{
  "model": "audio frame classifier",
  "qk_norm": false,
  "precondition_frequency": 25
}
Rows from block 5 of a small audio frame classifier, named by matrix and row number. Rows with one number within an expert belong to one neuron, the router's apart. Each number is 500 + 50 x the weight over its row's rms, rounded and kept within 0 to 999. All counts start at 0. Numbers have three digits each.
Before each expert's rows are labels from the 100 clips, of 14976, where the router gives the expert most weight on average: "loudest band" is the band of the loudest frequency at the time of the peak. Only what is clearly more common there than usual is listed. The data: single English command words and digits, spoken by a formant synthesiser in many voices. In brackets: how many of the 100, against the usual share in percent.
# router: router (model.blocks.5.mlp.router.weight, 16x128, trained with AdamW), inputs 64-127
# up: expert up (model.blocks.5.mlp.up, 16x128x128), inputs 64-127
# down: expert down (model.blocks.5.mlp.down, 16x128x128, transposed), outputs 64-127

# expert 3
loudest band: 500 to 1000 Hz (63 vs 15.8)
router.3:455539604446495510498480428474442398504536475492493530586429408525557580513413493542577479592562542480557551415511520441458470493516545479455549520491517534500401414425601469524502527543489515
up.0:463480425393473472472506502531517444571517482500527568479431483481463532480469553557486473441542469514508436527534597498473453420465546554427539534564453495487670412491590493561555367486537441
down.0:530513579552495434447512516519436546447474532525556378565552535528546509478532477463537514506435535507405569484506490437484539494526514563540565480448554526464494483515430443476524465540495570
up.1:544505511570521518431497415560574507455535568505502420500494463466512425454553476534425491595453506519459509515488430545493549579575433495497530553540491462472587525463466436623476420527497469
down.1:444584454461504496434468479462508576582553563544446504486549522420535544522457431454456468517440500523543570480493581438420493526533532546438514455520420502465482387477508571488553456498575530
up.2:471488497427484466466517447546446561435517458427512591500524469476446448443450537590491530535443484473548386557598630559519591446568604495502458464525492429419474500540526476531486448551527503
down.2:565511495457544506517515566469496544566425515501491470506519455637481485538525579512496555547465405519494566668436493484480502476475485500488516575454498529529446434534509600540566471499486475
up.3:424520518465448588493428496574482467488496536562438539497541556472540525489557549494503514455495506483536531509519539445552433509481487422484587501550482509520531491504443494462598524468444511
down.3:488432440413505546385545538432588461527530488457492484475428497537433498435519512461432534540548446478485526555481494576501550448546436504438402479540557465449496436463424463462533549521557560
up.4:548453529577531424477501480448539502482583592463433543440482477403532567488466421515489492462438536519530420402470506509572482438536477520551548414453583524544500491508509542510471577489438519
down.4:507536572600440575537459462365495482473572443564582523451483668543508479529471480491533442545498522502508570536438587515522550475499503436541474422488495482510570542492464535466480509404512448
up.5:552511552516450507417498548593499429517488469475505485517590522560449552396527494464442507543514491430488478531496486468459547447458510594532542466537565595554541497425498548520460522441446477
down.5:497493474566601530561559490441526511499428478514474572485495456528486550464524455564480475496493581425489551508615495424600515501583476392528486491494548438621540489442507561513502523569538507
up.6:448520501598576479541439511473496526451529492506593576517515441562479484591441463494553440612452424383482531499478551491511492531511550502501596535526443438601496513532453482460542574525524460
down.6:446491469429556549405521465535524445532478433575498504467468531446480568570522547454489466505469570494535526530485492444506480562473501559463482470499520566452582498582592454556501529571395463
up.7:510521509466525554584441515556445552391493473613526442573430422522580526517459440466463500477565466460575410528480485438486428542563415424553458447493371500480509627523459555512471504567501495
down.7:367505466470533510601535508529545368492491529393517487452455593454404563477485496498529456555575548556453487439399502614525514511565514554493537427520525476471553501449387490550535469406520539
up.8:440508521550489505466480458460515558457460497501393473491528462604512553413474527446550535546404441562512539488445468566467502462508473468405479631489526562499428479526424528460514535494466453
down.8:506477488510405481642520487592409381554532406467431482457486524513497495396437448474504544384568551535519515528528482474421510522441509583591453521552513475531506460453426509414464456485513515
up.9:515492633549515476506501497452425481540490525594463482407493532589571625443440511435552507431554503551546553461591513508514530476471497535582558481549520530491454447499556497523485611566485530
down.9:547561585535519556600359573581503528502488552553509531540435539513483471498508491431471455500467444501526544507513564520558517556465548470545481533424448547465572554501564542454547516488484486
up.10:446630577436447512522494471454513461536505451543473543577491418565413464543455498542539502482540513556488551468418517516428470485505497461440454521482502513517400525469556466550506629485455550
down.10:469458546500546570547571544520505515449494473479574562398602393487498529465623462534561444451423509478546439434469510485535405485504429473528399527559484481526516578502548535476505428393491511
up.11:408504460516468405478533506531463541459463492520460564487524509520621526471589464555411451440482528474528491449547589567463464476580510560516590537585553557505470544546491625475540545553477480
down.11:467547565507458525530510445436531499526670500572574559453462456479486481516413557456447492549502454438540442619474527485464491559475593523473421481487487529583524558533507497458508511576518510
up.12:514394490525448503464429526450411542544489528520609571495472515521496543448601375453535493485539576473472631497543453472510503455498548587386505513573552472589454569613480510487467487538466480
down.12:373553479630483502407446505540483552503486487543440554520560525427494487539505554525502406547562469530458489460489499540515556572470453519526551562576415532504499452499593430536431524458441539
up.13:503408464505504520454446526471454486477424531556566483542560501433533432539417447546479375517482549508587484498536531502568482534592446483545565465484497452520442529542581471502515436469496451
down.13:501520426532506438573534500527448492525436604436504510522520538567512524451548512427347538476567553494462505526493503402466550456421545420467505428536556504575495436533538475552474533655548510
up.14:557526554522492458491553470514470577458483568588551585621592570463476542507461611581439521442475464525501430449498526575531581396495538450539405431475481527536556524602609469559454494561452584
down.14:582489507558451482563421475474514399449545533509565523468433544481455457430484483412496507417446531514506496536532489431577540514471451422497588555487489452553518469547467482477463514425414514
up.15:526589564648519496478487515457540502602471525417435474490478479457468460468483578467558430470542472547489548408496497466486491499415459418504433416529537488536504535516548363451506492496506526
down.15:432575548404480466551479443474464472485572501464507470508505534463408560491553482498565513517484488457497404550467514518526428484459511509457514540503455441483443409470540514610442509512412471
up.16:530551439409502449445525496485490502575456443419522490494431486548425509468469481461562482424518489464525434567433538521570448466443624538436510626428439414387553570492477546507521497512452516
down.16:502572462360480519426549488481477467514455528492490574573520426437558551502500541534521525498505477542471494421535438427576433421522488469460534417497589394563458423481551407544562484484497494
up.17:511440561492547492584467476484416531560472461544402438493540421517412468453460527477486470525589505533504550476563435403529505539441514542458399474460517517505389608480444584568463517421454513
down.17:488546505481492585534579489550524514492490543465551452503545553468451446569442587515438554555428508515504423536446510474431457533510527513477576480469475532450560498449382610503457501453417433
up.18:522545501555421531531495472470424504464527452437521520497476540531505516505477427502437533514499502430360583507468606541471515528505488490509494482547424479487528513510416485548354471504446501
down.18:576486489578525492454481512501461552511496561474501335484524495496430525506488534481531487535419533533515557542508404470473495523507473626530485479506521455532496542454540441433590468451413400
up.19:459535479502509477402547493584535525493487548423554523504486488446456474425477514446547547537513428532476455462493544424505556484475477587512493559436475501445591539440399530450535496530518477
down.19:439479587499480469488531562418543549511456455524481519618538477439543491536485570484618523547501569533545483513481445412421527457502500442543533477573554478523471457563593486518432496545465513
up.20:518523550455545478570547585464576559521473528547608441521431589389534572558484457477529513461474421446527582526530460469517453486440458478565502517509457498477534474572331504565471507404434546
down.20:460482480451469572556473435591406534536482468538504533452581547387417494526549573493580519475459465526469490367491455353448484454525406554477390438561555540563476462499454536542503519573490494
up.21:506488566473407404537534457517458502592429455552523496515528512510577471636511452552438496517524517508511481425495481470555517583553445401498484550625507495509549479414590443501481445507481416
down.21:568534465525455456602514477511449502566578439507521540537557444500520536439505463459542463427457456422399546496512528594518532463506585537456510501511500559495478549570568491457563574631485541
up.22:452464512518434561495532564566545524527521541432435423448525525517478501516536481491531537467560486474434485412506594531513413614554471415523505484570555536434502537559547438559538498554535534
down.22:485467561484487513625398544434313520550491554497544530390553489572501462487429471478537438479420411501487517541476450534500516521427555528543506506523510520629534469485508520523486480425530437

# expert 0
loudest band: 250 to 500 Hz (41 vs 17.5)
router.0:460530485482547480461481567554541497527472514497437484532421495489523544395532549472489434423493515544580505507462484625479464509523413506491476556575583532473572510522400432503596525553468455
up.0:542492520451445449419470483508502545527533466532542548506456575493450505472408555517519561502518496553494561422488448571438412471538488489452557475589506463570455386533546568460541533567478474
down.0:485498516435456530545529530520664536430489520495517471472552428657490461521511486449505496406534491543521513533421457444481484477509463546513519465521506519540497514442400437533562479469459449
up.1:521466474528473543520511460422501429468488439556476454472467452484532431498494628402451474508533522510582495501513512561515491512461466456511516404473502398552435537567431544606486475452620557
down.1:497519501418483463521454435521439536538393444477565471429511355380469503498551513459482536609446531470436431519560553431458589387463477483474466558466483458463487504484468497491587533438447526
up.2:612544528574489496535459545461498551489500468512464450473478581478513459503497514511452445406385504533569522544506584523505508456464527491569468462489535579455421557486494586543385520492427478
down.2:520555496494476475508431537409445523520534546539489506433536514508486544579522433548465499588432486539374512569517558515540453468494537553497440542487515503523423508496551550512437527465439591
up.3:513488544535552457581428444509459593403447523514458454537490486441591535453539484492475454459445454506524556478553547516433514501482452507548525406501459574546500579547570465506480495376535503
down.3:528486481506477476538495560521486492515526466567512512466448519435469567475459482441462492597531492477450483388505516523588552538511576526435385500473469518517575506481503500419444467444471607
up.4:498525537475600576518502415563515411389463505445451483546487454494501455488394496550496528496395525434474460494562516538514547571476456459438473564480547472526613491498537479517569478536552576
down.4:634500485439519519373446495429541441497486463487452410493573508521453472484446529478544492521404477483535476512527558476538515449477449482494499576524509471487432417390503514470415485419492396
up.5:437482456418495480499550585471471480572524530493500548586521488477490589424497589456503557395505477499565526419508444496421471464472565552509516576493491460435569443482374448529567581481382490
down.5:471525449555528528512486500490487476534524452525431507533535415527575466542540450487569455485537513409462508574505531496559522404443375457517422575549545540447521438462593443537490434469519523
up.6:517488525475581516562524508520446495533487528565465529494485599493477448542357515475466484537488569524604515465517510439510408510494452516430455485480460554517554512425468527425553440465496524
down.6:554533572491527535516504448468501434414528486429499451575451520536497535566525534550463592495572588479470531535517511550482444550465516504524454570462500494461572540534490489467443557567438475
up.7:497425445452516505518483482491432467452477543534474482557560557509587518560496520501464567402512446419564477530488479488393437514402524533442532431483599470426525552617453521540535503460522477
down.7:473507476506483514504516572497539463487535470493530554436501478577470599435581552446524501491478499506478516367542470570523440500487543527505635517470579538535585438569445520495503512478508542
up.8:406484466524512500458561595509471537624479561529556431502451451514607467594478562520463554504419506583478544605451478493478578450560564632503489479521443502473437389530492421580502447462554571
down.8:504530392432527509531540544517480506458489495451564517534487552521480381497512494508493481495520443490436462469413450396521532518614532525513541540513396497426476526497420537462546466452508502
up.9:492501601466531472471559405454520595532527547513548533629461533409410485505501452512465435493508559495438440522545527536507401585431486514466483421573434566532535443485538543476517537517508533
down.9:540449529587518541496526524531592567529457381455557532502565446554429474527519552519553443528569483491470501506507424411429388549522471502421520460605471454618489496464508492592485532466433480
up.10:516474492541462532471509584454495416427461470525515464445467575491567593603525470443572475413443464464506526515507431514501548529460436478537570478444535509474478565421405531580427529460464531
down.10:448509567481437467460484547437411540507570428586501495430452451454529553513451571413441469530517491440569491448407518500455476430441507646466472533458490533555555474536517451459566507462484488
up.11:541473448432568419569566447371498492564497446487557434568458579526465425564518522418580480405440539535531513479517498407505476462449454594508462512539555518520509500541577531544482532506434528
down.11:533408550522470452468607560458549521485522515527450560543524473392435456601452419551426449509487481427502445433442482574505496473451524430532442483410433383531510456509526531477432570595573608
up.12:534480438566610565445485479526559443569508539452496455499660555469470499487515530598518471457556601541551477553554496513532600472522476578462478530477495590510514492537430481484504466517554559
down.12:503510503493524468462527543480463503448578501549625446501480421497531568519411575459456527491548535470515452478491545502416394496573462448479468535442478501495453538398363478515541531535485500
up.13:520465575459453507454501457509532530506465514462561450520569470443452530526514568567634532551489491464529543474479526520536550452529478492459661610522516482443412416483488470538515435515578492
down.13:486558468498596535468467503533470444426506606528524492476384522500462531428530546442495441566594466476461439517551513503556544551449509520509418440364484443483554553451540536528511389514515589
up.14:510469535475522453432615472516511535548476477449488509458552486446396544576533523582518440512587516492508436536583496463498472496482522477562565433565412536509512517517528473552509477434478454
down.14:517461567488394504483426490334486491561470443476569566554552621538499566522470577516568500616488465453579547473486474497463538582412590535455464567529470468544549506453501445489461505478502556
up.15:461606565577479535547517613592564551518521580565533428501485405516484556526461483451589455502528504501449464553569447530491548500513485530510502532469460516416598502487519595520541511572471521
down.15:535399519567514456512522581444478490500507361419507501524452459513468433483551576502488472523555563542418641497536518526531497431465520547463495480448524515515500445440460546497483429524446494
up.16:449529461457456486485507612454518457519523547566501374463548508487445418438564445494469467438437442477514493438450494420414496542405503587541484511500509565498483521608363597540506452542574457
down.16:504415406437492494488491444575496522569449523509498455564460533488473500458486534525533543501482448466346539484542551510577468553569517563442497464535469420536521505480451561479423488470508511
up.17:459399538450547541514451509576462552487437519517565506594553501463466514513504546511490433477473467550555671547583541478507412596580514452451502440436498464457578534508472502512492501500502436
down.17:604473467564520560560527497469434447370561471484454461609439507580472525558477520423517411568483496568468474481476518479509516535494524583549479467417506537461544521490540547518501451530520471
up.18:565544509563506571586598509448488528593520433564493529445452468483513493432432559518483492531506538556546544617522454486593543491521437478416468492566461454540520467476452541548515570519592506
down.18:624431446504427497457462504558603479493496530562553598556540527404568546541524542512461481478559526456503487383462446491475538521478574460466464465539478497483320539480458463487512474435521465
up.19:437463550495488432513433510534481494471437483518478492487595449587453451433543583424509470404551481467646538521512387462463499523516492448484506452574550486536494542562540551480503539587481419
down.19:523470581566484544511492537479488575504439524460438436514452499350431544504515422435563433469551464535417480520542516511544446463489540456492438538472563551496501599500495481514409451502444568
up.20:558524434538514483528559582620436492471525533554525441512445541472478656498463378405589474532517486466471639500509455509430470417509530460536576424521534409491492517543486546465465527550550464
down.20:476438498519521534498485536543508460504592535511489622544573520519518460460458480502439389494475520472504427494456501452551393574487442607475469609512530600531514421552512422510436451538562564
up.21:509464486493418519504524552469561514423522606580502498490582528552525541593510482423461405544483444467439487561552535510479479478621411566505461477473549541450506509419497410493549523515534472
down.21:516529556550607503462483486482512498551501452423454526453569549489521559501484496465582587434576510441562534497503531583452446468484417497409506463547564549481472544497492475537381566456452544
up.22:480530479549563513560474478476605479461476449482522459516465500462480474533611571522416529522444472554563527506516472407479515468611496494446499463464455367480453500576470471550565444438566586
down.22:485498579532470452461492429534555580589492528512559514424485528500431469455490580519562527564453692497473524557500535537459618481490537529492571411467558436462472466404583480422505495433485424

# expert 2
loudest band: 500 to 1000 Hz (46 vs 15.8)
router.2:505423472576500501496468486501542557481526497523532441492558502473457513441463495484510516458480562531503477563564420418583566513509577594467526506431599465558434421481446588530474505476531530
up.0:473477513444447619464457477495514467521485533492507497360485458490479530449428457545491591489495496524488562483541551466465462415505487488467524475508533504530487461604429510496570477494546519
down.0:494598511495557384453508511462498478527537440473487509516415426540587434528499521581362567604539528442561483596465588580446556464411535555540548489457493478545561438520419519516413501557505631
up.1:453397563492487503432514543480416424548505460553593534518536503446516487530509474592550379560591568571452417519486573500507447592543547485469511573562473460534425490530435506418542533417514530
down.1:485536539521526511443501495402472519395622479498422517667559531493491499439484562435548462486546520465545512493523478501457549524526492496579527568439526654492466601477532464508565591457514482
up.2:506493496504468464493502376511494511471615517447437565605529469489482502583519493505478373489534480435529439601451535517473535498483527496433501417563497484632573470470429533561485432508367541
down.2:426561553587437475551517430449512492449489535410537404541409527487518471457398487540554551454435496553443475455521492403434565431511511442503440568528513544422535454499530519480498489502474463
up.3:518370524434478475520515478629435497556501482481504509465452518489510474617534507576428449535498398461483539417479501543522501543547532557448504441565495512481580519482512464607593440564498501
down.3:482504431572567492540497490497564492453433521518561487430526501495520504510526480465406513466443557416468501492463512440501442491472474460472536454573536530643545534473509493563549547466467400
up.4:550497430470502480536503431476481528554447435542439470400492557456467504605470525526502510508495516541577566555466455513436441513397372474498516464443519456512578549493515484447554492460475575
down.4:539468491472530572431506494468471484535470544498573471459491522528541485517516510441531397558524477473483447625542497520468476546490453495467583472490461486622462503410485474538479475534428537
up.5:448489447552536496507506427564567500513463422564475526501556526405445441541494643533511427513445461560470457611500494456552465451594500534513476500512499543515518464414594517459438529496450480
down.5:495475518513519642556611432468539514562456443536564438392496442376440494576486477512491521553517490501480464486432536548467490450502533567544539518532452543490519555441487521504493521473442520
up.6:542438491462597488484467430430459537473462550563480474459477577527561497538473417541452408503517504465459493542553478512486455542451452527446556420501456581447569502471465461561464564560549548
down.6:507433488489491445494410505442555489458432377504414555523450534513481522443531469441489503477543528517498488512569420403468433493394559470459448581439581539527545454511572522437616479499512443
up.7:445454534528481461556425580484575395488541525422583546536518481448551451555514416546531538471668462519550518481530547548541533446475481495545538495473588542489472529495475510494455461481471578
down.7:439495421501597505480450433572606511482545548515557500557503478517529464509456510535368451533457533474455456491573437496531424557487461495516538462506475508492492511518494416514512570472500471
up.8:488528492532491484532523505562486539567560402482590446541461504437506535501552507487479508491433453454495553539458418474562484514519538605491498515579465578577585426437445490527441507430507521
down.8:496484441470404403520472478457409573492505461497574435534478530450481510502390597580443504523472575513473519519474511455496503542520510460458560472559578481556545497404475534597555507485465432
up.9:417503536479576552469519471562497447463526493431540543448537543507455608454511528408434546516475548496565486584467511537434458411520472569462473452555455605472507447503579523547569476512480443
down.9:532571467575558512483619439476513455413492422540535454554534481490430436471436538449518468487516527562444546538505472448523431522548419496506429435522477479532428514408382497507497455555572421
up.10:401536479507534525507557531480501395533504459483454531517495468564431449576390427466549536448473442487533546589511501432571496382590475504442492457537551436559449480526517553536415479633471463
down.10:521460486471472440484508544506532435532466552518536472386489394545586497439546564431400556500528515499529490474526521526504462438405537499566497545530542507486541393423501451502565479571419430
up.11:536569456568557501457465460557418482507504562462486432525431507594399515484395529533576630439517503522552478581504509525535526568420361576474546502456514552547466450447410451556424409476455458
down.11:480507559445507430451500482544568604447529549558423493518467418545477544480485464539563572548564549452417584475594551489456452517569545483462486618517530391474418563526498419525455439479473481
up.12:468507495544481445522508510495430424533544465528508552561476488452407443511493531516416592504447620446632509515530537475551502562498505471559516497384455515516594442449512481498491514458543478
down.12:538476515394521564476504549641484442421443530514567447457448473488521514559459471505513580445434462508538568410506593484572400388477480510510525520556509481506444510523562484473463585514550574
up.13:464499375469523490508444507498543393391490592484566419508497552597599427479530507455522548495607478420528530554476487339487467463529526487472563475400446504556525536373473440453544519467472562
down.13:511475568524495519517471531493568470495504475627498511596435487547491553495522505496528577463531523475438462494598503464523529420595426509528451467420581491537481577399456526562544522420493485
up.14:446427446532448436470589432514463494497538474436476572519485410621484522530483541528519421502520507504448537571562455486475555529483516459510551471502444443482456466503536456472406564433484564
down.14:535472592481492478467500526523511567537498439438491452487586447513485495508516515555559582485473468474544364447409527394454420553533471530512540466523459646620502505475542443552501496540483575
up.15:510566529478511448464412512478445522616509416619581549468558602511511486545505606497518533523473529480517521577544531477581503599462477487516518503593503443583442503464486508492489590490511412
down.15:528470509529517468495506494632527516497514474579481564429436537535402470477486459479477420485459458620519593533526550528508456533483489450494541491546598578473483512464522465460469474454530407
up.16:535466505585428460548441497406495507490556481477502444460532522547525476497446517504505455519538567489586510543535508446517579442565531545532493498471457571456523501447493582459543410512478523
down.16:460535568462514432546497432456510556385511502551482582533508404413503526588558585461500461436521494497506430514471528426500568504532542484486409404446447496469572503515535526447482409448477467
up.17:572455614535421472577450552517489561446447466479580499484525594516540552490465489405558490504399538481445519480561480466603422546479523532502440592481530445441586560477477469492412526502511438
down.17:535365512477558404517451504575477472526442466485533500526455444437521491486546570496574481485474427565580544605537491484491493465494385481486525501493431560468545494402445529474537518489503563
up.18:570480443551501546507495594506499459496463492535495444497486550484575497462524590459532418426468390521435476504474579528497581553533539467603436444561470520486497452540481329448478548553455510
down.18:451515511545487607449574496592558464569473478575468530460567577565492476521539506502540585557550386439482465418521508522535534466420445503509421485489475554573497480478417451485561471481449539
up.19:463479487532516478453518506504525430499544504517535473494478399509518470532554518518548550506578513457586490492479588510408555573524501516374483383462417513507406475479481620427470552531447488
down.19:510534443495407489527486509521407551531514553529580523519491496498602541370453385490508550533473596562519537513464441481563566566534573540598480470415487473435499589426530487474449570404494543
up.20:495471429574550458515482440412451409531438499558486526521458417453469526453632459505557500481512542454470408501506514402519497473459530465559470510511493510492465492514475588519453551469507538
down.20:542597524501486523481483429530529511499563474524487512535594447532488479459445513542452538483519472478530554453381605446503588522558503387461512447539488462453556515474508489592550528554462480
up.21:484484417549396542465536549472538512506501498427557449497503462549514438488356522540501606532540548526479526583534509534483451534499539475468563474480451499509441419461429453510518463425545458
down.21:489447512520489409530499525402522619457577548488455538426402464438505493504510465470577519456543483494512378447535499549504605522538530575529453482462465522611515513485376464526486503498586385
up.22:477505480484522508432508408458518489493477357479504538496474500520574512468517406594510457574495538552494588436527521545513497431499556512509539481496679464438479485487534586507495528588426508
down.22:469412479508514476505415512494436429535529393475421585517528467493469401468504535474528510438505536494504532520476489516519379567508425502441552558547507424463568432549441523397445530520496510

# expert 13
loudest band: 250 to 500 Hz (39 vs 17.5)
router.13:461524441515479432487444506477514495523514452487561383560628507459545481522540482429484506535491411476483538530470560477560457457590489560538519480503521571585591502533448450470411462466432527
up.0:435471547483537465441486559476546461500462497468518505472512401532557605492463378560481537545504565539541477493539533388541533439659487499510539445401499450521456475512464457421531557507470464
down.0:382575623506504515466471452501487405489518421478532469514453452430525545542541516493523453460490505499390589555523446481527472526481489497428517483509450533413442454445513454507523478464531392
up.1:438546528547513438501434435509485485529536373485452602524514476583504535455451442454510453446499583520469457558465526560530565516435434480467581501484552421513454457520408513470538421508505438
down.1:488579502491470423411513486529538490536485450410554515502468556523550501543577536520435427430516492495460497445454552442553605498487503395448545550611442518389528519516532639477439497504507539
up.2:546480492567480472556485393521619494469551475429512590531568420517540524522468432516495585539564591470501484551460485472520537475488564429506513493467494436503554471544536448561586502528576526
down.2:487494473499528421530529583455516510527606572523550554471543567516436537556409447484504513467496469412451493494594520491558423461547534513513491497492444495474499404538540496363496551459468511
up.3:459497494545471542510494508478495552462497484526483527491576477580503525540490463487480448478502515450547519552493598427453534494506560393563578555466456486494453544575473508555477491571514489
down.3:493550467510521480491471571590500460593541581570514469449542610554505451558539509415439517504518545529465480522462450601459447488444510567626464444469519555477457496473533500457483499516526566
up.4:612485545545537560571468528567449416569506546508536531512505548526555435494512495502467506524569554412517556497542523442589511569509429470518420505550589561556516497446522578473419469443502446
down.4:492533460443437495540397439522450568498528488457500420466405520546529510458554604485441521511578531509570495464485511530491515451497465517498594546525448450552479490455532434551542448567468502
up.5:475531533473471545519442538422495528465557451544542535447536505578418472596510481550480496485514452543506535483446417583583476524510480517386568499484497485522397489430397388450513529417473488
down.5:430564586484476658502492494547534500394515492530420399464486445441494584502437507498592550451566446483596460519554459458498535391449494443422504509539577566515435524473502511517503558543545449
up.6:515474374473490485401562480457472540506523437468582486560452561604512517508509484482510490504498488459505546483415467450448450439505531455612561589573565516482473425500525399431556417504533551
down.6:462538607549627482528478508524467534448472490535470511466475568502592465532539542538460470578422473454472609459516441494531399583493485466507533480442479462489551448476579482504485497502499427
up.7:466527575426540424539550546504470490431546546515483512494570464448449610359535513481531423485553474469473444524478579514528576445458523513445526481511459553516497491643531494454514505498529474
down.7:485515468450478431586456597454509476484421500625509452500501386583504484512620544556530480444514519571447453558501420535440444504523467510516438607504468550450483394466460461537549509531503464
up.8:453529458543500557474496623465543433465465526526581547448434420500451508561492435540520426478588480506525427503396553422508521451418507496476457525479393567602559522535562498601541636513509578
down.8:527414492549572492465495437506508511492497520561427501532536497407516542424502510501593494490571508512546575498536574523551566558423443558478501401392516430508434493480430551536576527370472551
up.9:460372490560486415491422478490501545589531558443527483431490435530530503458534513538542412466450558567521529528381471458593516473582454508429496505525464422524511494484463560599519492469509428
down.9:435525464532514519546586537492514413507589560462397423393451522462524475470549446577577456472526512496505432589527484472446589423464496520435564519494505505472579507534476457541428587397504556
up.10:444438545636578469508507521460532546537475403398552407431469579522609576460548536491523513517460477531542576488473522501454500462479485465568418396460549585430483584507508512516484498512514556
down.10:534499533398497504541502480506481489533511502574510470408527481495502518614537532465549471604501486511447508558444558434535448468542531497514565498519505412531483450547509555576509520546457525
up.11:498397523495482547441518530598506557455522488606625488468503483591556419475512515472513415428523489537589471515519554466489391459501512455515501496528555474466486488457508424540497504460568491
down.11:530468527558457466575400557397550456472437529528483566514547563572503413564480507540463551497418460536492446455619543458458521535572499509461558472488470518481535461547452424459430484519427562
up.12:564615442505530477504492434555494489529451454465383542577531512555488512567525490491570534431567503499418660551455530477499504543586458507555495440471432553413460469457526483576614564534540526
down.12:563410478429461555549518483435471548510419490536555468362461493608389501461595505627490444469467551469506471469471471548470455491585510483408508515547475445573584479450534471578523508505524467
up.13:481484574443475462540520335571482560571495542468505560481428531488550522483502538439495536508564543429496446473509509543495413542543528485506554562537502557485489537541443463482480518516418451
down.13:620438510502511375495391560467477532506533510539540463492518529546527533443530426539575417454440510435393535502494514483431588469511542470460444539421453524502566510547536547511477501483511511
up.14:517460516533534564577499449483497513565464550452526528501495537429386507472466521493425447540451377458556434494541532467414453495480494539481523435582430534457559521512478524408497506461438527
down.14:500601483533412547473454473540590455426463405557576435393459516552516551525417556480502569557460549515429519452513540502500428574443421493480465541482530502574425496435496519544451418610497476
up.15:600518483442490442557493511482585470418539548495539499564521462465532487514575530384495546499497522504435503531419470443542475538424451425500458405441420426491515504399439440522522507399481476
down.15:514534466486509493641433465511450459568468543421440469505465638451522513406509431417503585488585466623458482432538503497540547482511548484500500478462531523463459360526549623443604430486463495
up.16:524549457469507591558447470574421471600572594583531472518527565487423448518476453566529461502499549477422502527420406487526460545456606563513481493453485541497533556561421459596447507519426494
down.16:533408479432525469551471488411542563518452499489468469454506385522458519528539436469567459523579478502566467463563497565438416599419514523429530464587496529493432529457580480382542499464524501
up.17:547493525514495472477527468478385483536474608544463494545576515460483417578496527446435584417592519473448417565558467373500520495482470474424586478382426469440498448575483456629563393585494562
down.17:526558568484592490595529608599471408481469485491515518418549532380510489398512493500531487490482424510477589496459383516534480541505447461516546510459458486539548534501417492420499499461436481
up.18:467434470535389554424493456474534522552427454480426417554499418563495496449472501495417418475586509527560476474499486502591470486467476434528625447489522531433631492467490434493531592448539530
down.18:472433450441538417557405463614459497492464437491388494477588499574511571495447457528391472500475469444485442555554476474499509577482494605501555577491433456426522563477562516477473500501563493
up.19:555414465512474442495450489518454505464519494499569443544473521400438527563413418369542460555467511524545486549589491454492509473592480578454516498502507478534537492580459458488498598561460502
down.19:547496495520447448504614473538537428572562473496458477645410463512465457512450490531530483366455426491563579503522525456617501484459450508439561469537488510520467479478524502447591591488479428
up.20:459468464535571530508439530461534409510502418535539538484469448396436421490492460511520489391594471401463522495437545491450442543547544484535423495453426456531580519480572494452438526509466555
down.20:437436491446536437556559525477609554497425535465454514481527618501489498540460559454568480568470591532501520514458514387592500526549426581468469527502431541433534517413420442454459426477531490
up.21:494600451472584434540475536424455401457502507497565528583571636541509502522530489619568494446508506539509534497476565538511532542496482524452423528429426511497486452514482486518487401471548628
down.21:421454478468483537527551483492487517453418474422526492438612391470586469549552489456445479539474496439479448462454456417527474513455549520529563511438457579542453587466512541565542543478591450
up.22:537529500489461462493383503524544425528541467488547402516508581531504517500534479417471466508519429561483438593513533594524520561429610459526426557573468495534514510474443355569545481495523569
down.22:484530489556473429553521463431411464491518583444481560478581424492576495481524545477444602499457567503444499416461519450480509417500498487449546483541507525579409506487449539479432387439570547